config.yaml
noise_aug: 0.01
input: "log_mel"
tokenizer: "word"
encoder_depths: [2, 2, 3, 2]
encoder_widths: [192, 384, 768, 1536]
text_encoder_layers: 8
max_steps: 10500
weight_decay: 0.08
Rows from block 6 of the audio encoder of a small contrastive audio-text model, named by matrix and row number. Rows with one number belong to one channel. Each number is 50 + 12 x the weight over its row's rms, rounded and kept within 0 to 99. All counts start at 0.
After each channel's rows are labels from the 100 clips, of 14848, where the channel reaches its highest value: "responds to" is what is common among them; "peak in band" is the frequency band that holds the peak. Only what is clearly more common there than usual is listed. The data: drum patterns on synthesised drum kits.
# convs1: 3x3 conv (encoder.blocks.6.convs.1.weight, 192x192x3x3, each kernel summed), inputs 117-155
# convs2: expand pointwise conv (encoder.blocks.6.convs.2.weight, 768x192x1x1, transposed), outputs 123-163

convs1.36:49 46 48 50 54 58 43 64 49 24 33 59 49 59 46 47 59 49 45 39 47 49 54 58 38 59 52 61 55 61 58 52 47 56 52 40 34 35 52
convs2.36:53 60 66 66 40 27 61 36 37 35 29 56 62 50 63 48 61 36 44 59 48 53 46 46 74 45 56 43 58 51 62 39 31 52 40 61 51 46 61 33 50
responds to: clap; march; tempo: 150 to 160 bpm; tempo: 140 to 150 bpm
peak in band: 250 to 500 Hz

convs1.52:53 42 71 28 49 64 41 32 54 51 46 39 45 63 46 49 67 53 43 67 63 37 23 73 61 55 40 49 52 59 49 59 61 28 60 53 45 42 51
convs2.52:42 67 43 53 47 48 28 57 55 48 48 43 18 75 62 42 32 39 50 59 67 63 49 56 55 59 47 35 42 43 44 42 67 55 59 70 41 67 05 46 51
responds to: rimshot; clipping; text has "clipped"; rumble
peak in band: 500 to 1000 Hz

convs1.74:54 31 44 30 49 46 33 46 33 56 47 37 50 45 39 34 43 50 51 38 52 55 31 53 62 35 28 55 42 23 17 40 61 43 49 43 52 44 64
convs2.74:52 73 52 39 45 37 42 66 62 21 29 51 52 36 50 51 48 55 34 71 36 53 43 58 48 54 68 22 52 56 38 51 57 63 57 39 41 54 29 34 49
responds to: rimshot; reverberation; text has "room"; text has "reverberant"
peak in band: 2000 to 4000 Hz

convs1.51:43 37 60 43 40 55 37 64 39 57 38 55 61 38 66 58 36 46 64 53 62 24 52 49 46 46 48 53 56 29 56 44 36 36 62 55 57 26 44
convs2.51:41 31 40 41 64 38 51 54 23 34 52 44 68 39 56 21 52 40 31 44 37 37 53 51 64 39 47 34 42 38 54 41 57 62 34 67 63 49 51 68 48
responds to: snare; closed hi-hat; clipping; text has "clipped"
peak in band: 4000 to 8000 Hz

convs1.8:42 27 59 44 69 70 48 45 44 46 69 77 59 59 57 57 45 46 30 35 45 64 34 44 38 33 44 68 52 70 63 49 68 48 38 20 44 59 45
convs2.8:62 77 65 40 64 66 54 64 48 50 67 47 51 48 40 61 37 28 40 63 51 58 38 62 59 70 50 37 45 50 57 44 41 40 40 21 55 48 32 26 59
responds to: snare; reverberation; text has "room"; text has "reverberant"
peak in band: 0 to 250 Hz

convs1.152:71 50 47 41 30 37 29 58 46 41 38 59 43 41 34 49 38 53 29 44 60 52 34 40 62 22 46 37 61 43 52 24 57 46 47 29 53 34 35
convs2.152:53 62 53 46 53 61 39 49 43 43 48 40 53 55 47 46 50 43 49 44 35 55 63 20 48 51 35 57 39 33 36 49 51 41 38 50 67 49 52 52 53
responds to: clap; dembow; tempo: 140 to 150 bpm; rumble
peak in band: 250 to 500 Hz

convs1.118:61 50 52 45 38 60 52 27 56 30 41 27 44 57 36 65 44 50 36 45 48 45 54 40 47 31 27 54 41 52 35 50 44 30 68 66 59 55 63
convs2.118:60 56 40 50 54 47 55 52 43 65 64 53 80 46 58 42 65 33 68 44 52 66 54 42 40 13 42 43 57 75 37 43 70 41 63 64 60 61 49 33 50
responds to: snare; cowbell
peak in band: 500 to 1000 Hz

convs1.179:57 55 49 55 49 66 35 42 47 47 58 73 41 39 43 41 52 51 54 60 42 18 68 49 34 55 44 64 49 49 49 54 48 43 32 54 56 36 46
convs2.179:45 53 42 43 63 44 71 47 54 54 47 52 46 60 42 32 33 28 48 61 45 59 24 55 42 49 53 62 48 49 59 32 28 67 37 60 74 50 43 54 46
responds to: closed hi-hat; reverberation; text has "room"; text has "reverberant"
peak in band: 4000 to 8000 Hz

convs1.149:71 29 32 49 51 31 56 31 59 48 48 37 61 63 44 39 42 29 47 46 48 49 38 50 38 65 66 74 57 60 66 46 62 69 49 47 42 45 60
convs2.149:57 62 53 38 39 54 42 35 46 59 34 61 40 27 35 56 64 59 45 45 60 53 42 65 67 67 63 42 53 40 53 35 60 38 66 56 64 58 37 82 67
responds to: snare; breakbeat; tempo: 150 to 160 bpm; bossa nova
peak in band: 0 to 250 Hz

convs1.122:34 62 50 55 26 33 56 53 38 45 35 53 70 65 38 70 67 46 47 43 37 59 56 56 38 29 40 38 49 40 55 47 62 41 45 43 46 66 24
convs2.122:19 58 60 39 61 73 34 31 66 55 66 62 51 49 75 31 41 53 40 48 33 59 59 59 45 46 68 43 49 30 46 63 59 54 44 66 67 37 65 70 76
responds to: clipping; text has "clipped"; four on the floor; mains hum
peak in band: 0 to 250 Hz

convs1.53:57 59 31 60 50 49 41 47 47 67 65 56 65 58 67 41 46 40 50 42 50 55 42 45 43 50 52 51 26 46 47 41 51 49 39 37 56 59 35
convs2.53:56 27 35 40 42 47 53 22 42 45 39 34 53 41 42 28 51 34 42 54 64 67 33 40 62 58 41 59 24 58 54 63 42 77 47 51 48 68 43 67 74
responds to: clap; cowbell; tempo: 160 to 170 bpm; clipping
peak in band: 250 to 500 Hz

convs1.182:50 60 33 60 47 21 34 59 58 63 48 65 52 31 56 62 24 46 49 33 41 56 33 45 48 58 57 61 55 65 68 29 56 38 45 43 54 59 28
convs2.182:42 42 34 40 30 55 59 42 42 32 33 50 67 57 38 41 50 44 54 59 59 43 47 34 61 55 88 43 63 61 67 33 72 63 54 29 48 65 37 46 56
responds to: closed hi-hat; white noise; tempo: 70 to 80 bpm
peak in band: 4000 to 8000 Hz

convs1.102:59 57 47 38 29 58 40 45 49 44 34 45 57 37 36 68 49 64 41 58 51 53 45 43 55 28 36 48 46 44 30 38 49 43 48 54 68 56 53
convs2.102:37 54 42 39 61 38 67 43 43 57 63 48 58 47 51 56 57 54 66 54 38 64 53 44 45 48 31 53 44 63 48 09 44 51 39 47 49 56 64 46 57
responds to: clap; mains hum
peak in band: 250 to 500 Hz

convs1.22:63 43 53 51 49 56 43 48 49 71 44 43 40 37 54 41 42 29 35 51 55 40 32 59 21 46 74 43 57 58 47 43 31 62 47 44 40 56 64
convs2.22:41 38 51 38 67 59 45 49 46 48 55 42 43 44 38 33 60 63 41 48 46 65 34 30 34 63 56 34 48 45 36 49 48 31 20 36 41 51 53 45 37
responds to: rimshot; clipping; text has "clipped"
peak in band: 250 to 500 Hz

convs1.44:44 59 42 48 45 39 41 57 74 51 58 53 53 59 45 44 52 34 67 39 27 65 57 55 43 31 37 58 36 57 34 44 46 46 57 69 43 55 51
convs2.44:70 38 46 59 59 52 56 43 50 67 45 52 38 30 53 50 72 44 68 46 59 65 53 30 41 53 57 42 71 56 59 45 38 56 71 65 40 67 57 41 66
responds to: clipping; text has "clipped"; four on the floor
peak in band: 250 to 500 Hz; 0 to 250 Hz

convs1.23:23 31 54 57 45 35 58 50 47 51 43 66 25 37 60 78 54 55 38 41 64 47 61 45 52 39 67 49 49 68 50 48 41 38 51 33 57 63 41
convs2.23:52 39 39 55 52 47 50 58 41 47 38 36 57 35 42 64 68 37 66 39 37 46 53 48 64 75 44 34 54 40 63 44 45 47 21 65 48 45 42 43 61
responds to: clap; clipping; text has "clipped"
peak in band: 0 to 250 Hz

convs1.112:64 31 55 36 53 47 60 55 56 39 36 46 70 41 57 59 46 41 46 39 41 57 64 40 52 45 53 53 55 45 42 45 40 31 44 54 47 62 42
convs2.112:41 57 55 49 56 39 28 60 42 49 56 26 55 41 42 63 50 46 45 31 30 61 66 69 52 64 58 49 36 42 35 77 52 66 21 41 44 51 50 39 21
responds to: rimshot
peak in band: 250 to 500 Hz

convs1.163:40 67 37 55 27 47 46 48 49 29 31 54 56 60 44 52 49 47 59 56 48 45 33 45 47 56 44 57 49 43 45 44 27 51 50 59 48 49 37
convs2.163:41 51 51 53 40 51 24 64 44 64 27 40 44 41 69 58 63 34 61 57 43 59 63 28 64 33 51 49 52 35 65 47 40 46 30 48 54 35 65 60 47
responds to: clipping; text has "clipped"
peak in band: 0 to 250 Hz

convs1.188:38 50 42 31 38 40 38 56 36 71 71 49 42 57 44 51 37 50 30 55 68 56 55 51 37 59 22 65 58 34 38 38 60 36 32 40 51 48 64
convs2.188:40 67 53 69 63 44 37 24 42 30 58 49 54 60 74 43 47 11 52 52 36 54 51 43 56 51 47 35 39 46 58 52 51 49 40 37 42 47 40 60 56
responds to: rimshot
peak in band: 500 to 1000 Hz

convs1.158:59 55 48 51 59 62 45 53 45 34 45 57 55 37 60 48 46 61 51 43 52 00 36 38 66 44 44 60 56 37 49 52 55 38 48 50 41 32 40
convs2.158:48 55 46 54 40 49 62 60 44 51 45 55 67 45 53 30 50 34 65 62 65 43 54 31 43 26 43 53 52 48 65 39 58 48 56 50 69 73 39 43 47
responds to: closed hi-hat; tempo: 160 to 170 bpm
peak in band: 4000 to 8000 Hz

convs1.144:62 48 57 39 47 52 59 25 48 42 57 38 38 56 36 41 50 65 59 54 35 63 55 44 47 64 66 48 42 50 50 60 46 74 40 29 49 63 24
convs2.144:37 59 38 43 40 49 42 65 67 55 43 53 47 31 68 50 53 65 59 46 51 35 53 52 70 46 46 33 42 66 38 58 27 39 58 41 69 51 41 34 42
responds to: snare; cowbell
peak in band: 500 to 1000 Hz

convs1.87:63 67 39 50 27 37 69 53 38 54 75 68 28 55 44 48 39 61 50 58 45 33 48 50 30 50 55 61 40 64 37 45 57 37 27 61 33 61 52
convs2.87:61 70 28 54 34 58 43 40 40 46 49 64 15 61 56 49 44 52 51 53 29 40 57 61 58 52 49 63 52 56 39 48 47 55 47 39 70 61 49 52 43
responds to: rimshot; cowbell
peak in band: 250 to 500 Hz; 500 to 1000 Hz

convs1.80:60 55 57 48 56 62 67 35 47 28 42 50 48 54 58 42 59 63 42 51 66 72 57 35 69 49 56 42 53 58 49 23 41 39 32 35 59 72 24
convs2.80:57 63 45 47 45 38 52 43 45 42 51 57 48 34 29 50 48 41 45 43 45 42 37 61 59 48 43 32 22 69 50 39 29 27 58 49 72 23 45 40 46
responds to: rimshot; rumble; pink noise
peak in band: 500 to 1000 Hz

convs1.62:31 49 33 40 33 70 57 39 60 39 23 28 54 47 25 42 63 46 31 31 50 25 53 27 47 46 43 40 39 40 60 38 42 45 49 51 47 48 44
convs2.62:36 44 63 48 73 34 49 55 64 59 43 73 36 41 48 48 35 41 61 52 43 60 54 45 46 31 27 61 38 35 55 59 42 43 52 56 50 33 64 50 68
responds to: clap; dembow; mains hum
peak in band: 500 to 1000 Hz

convs1.167:56 51 40 58 59 43 47 62 58 21 71 41 52 61 67 52 47 50 61 37 50 44 36 44 42 61 49 60 51 67 40 66 49 34 33 56 29 52 64
convs2.167:56 42 45 60 52 66 25 83 70 54 52 26 33 28 60 49 60 28 68 57 43 53 44 49 41 35 26 59 39 45 34 43 43 54 38 52 53 43 45 54 62
responds to: snare; cowbell; clipping; text has "clipped"
peak in band: 500 to 1000 Hz

convs1.131:42 53 54 69 39 37 61 52 48 67 46 63 56 50 57 43 54 54 50 59 54 79 33 51 54 34 39 35 54 35 38 58 66 25 61 39 43 67 59
convs2.131:57 39 59 60 53 48 47 53 49 41 43 30 42 14 50 67 45 21 61 59 48 45 56 57 36 37 45 50 53 67 46 51 47 45 65 43 49 42 52 74 41
responds to: clipping; text has "clipped"
peak in band: 0 to 250 Hz